config.toml
encoder_arch = "gmlp"
model = "waveform VQ-VAE"
dataset = "two synthetic voices taking turns or overlapping, over music, noise or silence"
train_examples = 26041
input = "waveform_16khz"
bottleneck = "vq"
encoder_norm = "rmsnorm"
encoder_mlp_ratio = 2.67
encoder_wave_strides = [5, 2, 2, 2, 2, 2]
encoder_subsampling = 2
encoder_layers = 12
encoder_width = 256
loss = "mse"
latent_channels = 64
decoder_norm = "layernorm"
decoder_activation = "relu"
decoder_widths = [24, 48, 96, 192, 192, 192]
decoder_blocks_per_level = 1
decoder_block = "basic"
decoder_attention = false
decoder_upsampling = "nearest_conv"
codebook_size = 512
residual_init = "scaled_by_depth"
optimizer = "adam_atan2"
learning_rate = 0.0021
beta1 = 0.9
beta2 = 0.95
max_steps = 6500
batch_size = 192
epochs = 47.9
lr_schedule = "cosine"
final_lr_fraction = 0
warmup_steps = 320
weight_decay = 0.1
Rows from block 1 of the decoder, named by matrix and row number. Rows with one number belong to one channel. Each number is 128 + 32 x the weight over its row's rms, rounded and kept within 0 to 255. All counts start at 0. Numbers have three digits each. After the name is the row's rms in percent of the matrix's.
# convs0: first width-7 conv (decoder.mid.1.convs.0.weight, 192x192x7), inputs 9-17, a 7 kernel for each
# convs1: second width-7 conv (decoder.mid.1.convs.1.weight, 192x192x7, transposed), outputs 9-17, a 7 kernel for each
convs0.53 106:173178134144164123181141169103154180173177118188093155115154106068148149128125179204177159105118133081127137142144164123144112150141122125158099164093180095153119170164139154157161163165181
convs0.54 112:162170161089024076065158140150114127106101152158110168188133166142048153160180145102185212217135061120123144114102153110132116142189127152058121193121101139146127120184149129108163094183078
convs0.55 090:157124119173158171148196154174134153120133093136157134165139156087153161144100086122150137133141158108108139116146140141176169131122144109133109161114116132131164139132175123125156135100151
convs0.56 119:149111122132114120181142124168158086135119118112163117062135151122120148101145144138152157148195161112145079156081136154145109146127142152141116154187137120093180120103138148110137152134103
convs0.57 096:148118152173078169129117164100179123114055125120150191117171079160152149132151139082144178150176167167162132150143134120139157126117148154158143119116133173193101151173115159113105113137053
convs0.58 099:150136152126142164193175125133137122135116118091149132122165098161107149114196087189154131084157070099150143145131136172153120101093097075112146169151181160156125142145165171163139145111097
convs0.59 096:126172172170175111108108156174138120096090088195182116170168155136170134169134196215181188115148135068153099173130137105142139179148157142163098146169142112103178131114118151140143125158133
convs0.60 102:197147107154146148155160154137110105135092125140117120099104140121121140123163043173114183139188093143083127147120196147205133144161159192100131105128149108161107146075146161162159150065193
convs0.61 104:124141083158151137148152160144140120100113198140114148140132141177142136151145093161234152199080146145091169144146152167157160208158121153137155108115148180129080171074173161141152124095147
convs0.62 095:152166158160128120168153136137154145160190140164148162111171158069126145128154135135131166115131108173103182147168169137162121190121160149168161188126102103141116126176177149175125180125184
convs0.63 099:128159130102147126143114176132099162105172193132179168137164114137117159147126193126167132139123155142173162115154099152077176115130128180153204135190161164108148141177136148157109163104149
convs0.64 098:107155138101114134055094117099169109153158183149141136107113105156146156119085136094086121110103125131138152114134136148146169146125173121167104116167150154149136146108096100146148188141212
convs0.65 101:166128122169121125123149187119152153156213136145153092143115132175140130148153104161141150147155206160218136100106128111149136129183141181169170098185131141143152146162156169119141139159237
convs0.66 097:125122131118132130004153114147137097166139170118138128135175118142153113146124122138092149109090113079144116126158106170141097124131124088162076136153163135123140126147098139187141150172150
convs0.67 111:162161196137144119064157100144155088137151097070090098137066186138204130147107118143090132123109084083095169154177132165158101137078132102122083153168135137092140074128153123128155120116142
convs0.68 095:160134141139110080053129168165155187128215122147150131173123158150140194155177172224119135094138119122191133119095117090139078140213125185128167125109119133135136138168149175130130106109238
convs0.69 099:173155123132133109124082135160128149181163089202078156120103190102123126129150167171191094172123152168109145114130142108148127174099113126134121177093210131155168117154135158138135152179100
convs0.70 104:101186148115135091174123173150149166161157113162112102076101008198199128153144091165174093147114159122225141122144081148087150120088128125184159108209154159134129104082171149160158141148162
convs0.71 098:112170139218105150150186137142134134141193199093123150132107148170157138160095169180094171202165174126174161121170201123134140096217189191181118175111096125127130140102200085132131143145228
convs0.72 107:174120150137101150060158139098112083131052090104088067115160098123125124169108174093182159150141109127132168123153134143116150114130111097077140120132142126113124039127122167117173081174072
convs0.73 090:100144125095174143119171168147150136147090187068150100155155145137149125159133147153191136143095133156096158184150136149112108129098085095140167141131167133166120136106189180163177158095123
convs0.74 107:156147139142116097151156170161150157135160176142182158159073120171159146125152084192113147142161166124169166158185152171088155149131135150146150058176139101104171114165165173151142153111214
convs0.75 106:129157173191205142191123090155135147136167092150134098190077178098152125105164139143052122129154202104145122154165168148181143109137103151158091150006157076161156121147120092152155170116118
convs0.76 098:174131169105126113164104168127134160154179154175063161121106089110188127118126117121119121106138141116158129138152159160165196174105134132086102105134111145146129151123090107122160156146171
convs0.77 100:137193144180184155145166160099135109104151110148137158127179222088147167105137142120167149166151123171063158187131114087076088183130184159142182146100123062155099144101146119134137170062057
convs0.78 096:158100119195126208145151108171146145064110078103194152142141132111095150122143111125124094149128157144095138126145140148068161078091181127153152099121164169151179145124138115146069170030131
convs0.79 109:160156131138156150143149144129149130126229141097123143096129141152145181143126161221212134158113164132166145100123099097156114133165115110160174102175158138136168151123170193138158140111223
convs0.80 099:125138142141181156159118148100118100128107194129115126143128132161105119121147132157073106109116167115192141155190123158114198045185119149159184153104148141152152109135125136149136128086104
convs0.81 096:178170099121126171198165152122128161115062090099162185211119077061169086170128195117132135102165102194084134119141144148142181117146111145155160147116178144142113144168143153138138137096161
convs0.82 107:158087158147177170164152156142128127144121158145130147136167136120188149131129114155039123148192199187164160122134170189166220132153182194180153138101052127103110155191092108100160140150154
convs0.83 101:117112124147184151170136151158151172121146138141123149095151081138123125150105117093123109125150191120180111145142154164155138135107161122159120139124152136170129164169154160147155128185180
convs0.84 107:109081109164096172116143127166189149130182153093153174118149102084079133122132098096119130102121128184101093123118107131103118112088114101152184139150157179180094136117125148160161155126154
convs0.85 095:132096107127151146204198125158114122082116129171141155120092139114097168169105167118123118164132162115169120147100089110153114159141119147158099146098061132138156142129151127138127130138132
convs0.86 111:141183191143158111163143155137190188150158175144172165153121105144162150135162107195153155149160165122158163174175154129120117155124169170187134144158173148144148149190132174154157159157158
convs0.87 101:056135171100126145084191175146129139170181049164123150151111070169123143123147077153163119128145125179152141112184103152114174166164135102161094116161138119117135185185174149156138188189254
convs0.88 093:150142114118100141157135139144140171145220116100140175141120128096139148126179146186105206139163156162203116099094130130140187146161168182148184170172068109074089169174149137147136147108255
convs0.89 100:130183146154154144180115156113145132114129204180137121120115066172110109112103063129133059153111198154178134098175116131153161162151134155185139124153097116116178119111127120133161158137144
convs0.90 100:106156122113080096124141152180150143179137091179171140164166138109133152158136183079157114155143083174096136149140140152144154114159135131145162145138106113159142157129195147155128126152078
convs0.91 098:180136198158121163093099150076153191118108195124149151190142181116106177079148110126122112121132107104065110169120167147091124135123123145141138131112127149163156181184093184149141148144092
convs0.92 103:155197134146118117149157146133158145173155087156141131125116153077143152124173153103240117157116090147105189140111127143142159149095098110135126201126207109149149125205182157144138114164066
convs0.93 103:101104115183095173067122123125148157152163078144108162092129162135150146181131165165128118144118152113122214108190142117124122155112144137120134107109118185127176143104116142151136188141176
convs0.94 094:141105160192096100085101139140160180134179149081111083141173139158131136145138151193089082125149148136220137139116134066146164081123127145146116107174113142080132159237124143102140144095255
convs0.95 094:130120129100112119108145118109130110142159097187119151104168148125136163132126161180147122144152108145079190092164133124162069208105176142128121162148116178163154150109135118131156159156112
convs0.96 108:078121147133105104093178126156170185157160112080139108182090167201153116113109142147121139137155127152114147150127144200142127128157120128159119139213133166123163186170178126166158122170111
convs0.97 098:177101089185188098113152155126150119116135165171182145149122183101166107148122129077167123170135206132044120113126152088096093201104183134190077129088149092189168170131163190106182143151095
convs1.53 075:152080112118138139097163117072140100108133195140127145169102144063074133123117130121053154084135103117106057103112076142130115125156140135135100096040101085116135149155054126077104088165086
convs1.54 140:089154105109164107151088116016178114108092035142127085136081103115129171139130153156144131126100148147140088091155090154139111071080116112141095139118118109143107136143165066138110151156111
convs1.55 089:091104153114171116143098169128131155141170117149119137142154095070086132116168162147108115127104115096147064050091066104104129090145131139132140172068081176113140153137054169095130112139149
convs1.56 145:135163113098139144162171087168129111104155172128114146111102123158184107119161158197161048135096142093154032211080095092143101154113179125120134150079151135101112133131141069146149162128115
convs1.57 137:118092104164068144103175120131154111168152110152120094168108156084039121161124170072086092157096095125105154110105115126103130054154144065204115143126109069134154070167102143167161072182068
convs1.58 079:092168118119130119147147158140081126126144054126089083145119158112137145126159100179168124125177103147085118128123131098145097173074148117148161129021144156133143102130246069142089089078106
convs1.59 095:142130111135128086158140115182112113124117125073113114088062152108092117133119157073097177105140191055126148174120127139065164124151107199142096176083137116127079132145099169114142161112156
convs1.60 108:161062143106052111120149131143193090164086118157115139144071153120122157129116134114152109152096138136132141124180163124151148088167079107147086168177119179130151096153122102127114098204102
convs1.61 110:054186099094188075119076176091130155073154111101136069113165093098125123164153079192104123132104133172090067138137132085186037152084138083178150113116088155174143124066097161071128152086184
convs1.62 083:104094102133086142121160121108116012105117124132118135122064076088107121102129129146127092160068154089117050111133079129089108107152115086152086077096100078117158108187089091129077098125082
convs1.63 094:130086150065165116118100147152153158113147095159078120081149099149096136109128071141096109166109174165132158173090152064185108064131126079184108163122109105092104114093142093172084160122127
convs1.64 116:159117115129149064145119127134116115114133072124100133096112117237089130075113054121085132119113130114106107148083133122119146085135095117100117102218076129088167056116040173099131124106142
convs1.65 098:157143124164144114148113177139111140077114156128126136103144083111115108182088164159122116131105163093199137074143083136083192181108150113166100160106067134112116114035076129099138135093205
convs1.66 099:156120131124121096113128098163106121129130038139105138103130096242089129067105060094096103144093164110174132130116089158114184068146096106127113151212093073116116063079033129141111125132113
convs1.67 125:128161108133092161088079097169118107081093124055152061152067145150168100121108073113103119153140131162144134155113148080195144105128134121108115138203073136089107120096052167096156062183101
convs1.68 103:145103114064130127153147138131106125141126137130121101117158056124123097104136123255113115122133116123219130153143118103149210125138107144088140166188119135136107158027099133114133120073237
convs1.69 082:135089139103124187074127121136106135192136173101151108127091157069106162107125134090106134094146128145148116101101114102100156175116127169101147032157070122114098105195140130117097130130071
convs1.70 091:069139129116134071098057134126139119093145140118132130146101147103144110154114081147102149112112116132105049136119101120142082135091129098127129115042137083104117087067135107119110090110129
convs1.71 125:149161111136096079134150135142127080162078158111131178106129144116154109094135087154132159128145100182011139108090109142101132153146117138106119145152096102147085165006053192097101149108094
convs1.72 112:129112110136081134085159115154137130153117197104175106196098171126105157129143134131160121119147108133104134123124149105173103178099163085179068182110145108149112134109156108120126102156119
convs1.73 083:071150087130132082160127176094121084121117136126133120116178084107117144118135140101122121114104120060124052163092123157046148150099146115132126077017107134110158123189094188060166092085137
convs1.74 101:107081146031141090112083143122115137130194109144084128127139079110113130087159099165169052150111148134171188110192084119152115181102108137134141124179075164086096087056074127127090122075185
convs1.75 120:038131096111097127074037127095136122114132186099195141158100172020129128064108099101100170123101124102125048148069157048110078181125141168127128143163113108139117140153080177082152122137111
convs1.76 099:114122103141056139112096131108113050109115155118125167099117076141139095091079119108126125098130143071255119048093097134104220117105091125118113124141109088150157063177114124091128099148196
convs1.77 095:070138101117135099134054163118115125133058091076150084103060124096160150127158099122136110125094106158037127062132106124101093133108123062110093081075124116122159113171038175095125123131093
convs1.78 098:099068119137168104177123170131146179105179147147101105124140122113074120093135098141148086113110117082139106119137086078114091078140093146125141149038143134090160143146126123153150135118142
convs1.79 076:081139133118143121116095183144088116170107186117123101128154120062124130131104117189136136108150140127136103072149083108123172192117116158138115123057092109114122112055044134108116113096121
convs1.80 078:132142111099154089201120151112164129088191076086112131085128073149122118150099158117114125125099172075149143099075140106123151056103122100155134142140120124066160087123153139119163087124156
convs1.81 075:132166118160112133122147139146128094114085114114060125121177157134153161137134129103090155125177114116103080134117122122137093075135103137125117144000146075121144104185094121123099067122011
convs1.82 120:119087137117129079218158121154135104140137120171095140109150046142098129092124131159104105115127133100191122136127083202073225093143116149162132118098137091171126120095149101151057142068235
convs1.83 110:194070108143093116141141137112153108129112169133131135133136136126070133119124142170055198075150100175067089113116108118139120176139109154154121150081061120105087165017042161076151118122126
convs1.84 118:159067130099161143108173131132149191163114101164065145100128107145107154129120142116207097174107128109145177125166069130184113128110130088143128132094150099120120144117215081209089136153107
convs1.85 102:101114127110134133103095163149118130137121146153127158087171078062090146082167107128210129095098152108101129086142086118160094125125070125115091099092073132143085165127153109122051166067165
convs1.86 086:112059124055108079097085125090091134091092129149097080144150116140099104067118110106055079078151069099033131127118077036162029123107100139123110136102165067134059123069132089126095092090109
convs1.87 091:141137133102159140064138109127089102095073131156136109129090114119148127127098099145152077118115137199030137141132098142116129170134142117113109003123120140116130088117102088123122115188000
convs1.88 111:133127117118099133133157114155096110099100145168095162089172057114083111110110151181105115106113163104224119132122092157125235122154103117139101173135121092165144159087115092140067150059220
convs1.89 093:098160120094145083129000161091153123099160107087159128101120068135187115139116111132133122092112130132099111167119098117164069116091107090116127089206105114119104141071126185096111172115152
convs1.90 103:069165097126088149122141098144119067150079115115114132128094197122157106118134145128124098128143120144126095140125126128097159105119131135136137104044165118114158081185143089115133075172013
convs1.91 105:179075121086115148112205113112114142132072042214063116153109134195062108044128095071077125146138093148111148098105083105127093049138118118119170114086129109134089104142224055184083125138079
convs1.92 080:037124075125130158099101137109092137162184215099131104098115157000144138142144151146083130087105124139109061081107114117108114169099124146131153080093101160118141111177116161103124126108076
convs1.93 102:096157099183109174113056172110163096161071120085169075170112132121155164129120132148201139145095154089140138162142120095140120185065151056167076149108149053157116147166151118121120099130101
convs1.94 115:108136105127143085166134121134119120133141152133132122148109145121157119111114081187150082143109189104194159090155113135110171118147136125175081185143137114142148097093122121127124141072220
convs1.95 084:070120111136103161087081162124145099169077135056173072131063126035142138124158140134165130143134111165052113066158112130141098152084111115110102105111084071133132144150049164077132107133062
convs1.96 087:096165091115137119106102125117121146132103023157122130152172150182142098093122113108189118121141124163148127147067114083133147114139137114127136119080127047145094083136167067139086115144054
convs1.97 119:146126133096162097166087188182069171102167123078127126103163108170106140132122117135089171095145136135041181065171087150093136076175075152130145087123105110148083127116099173122101158098168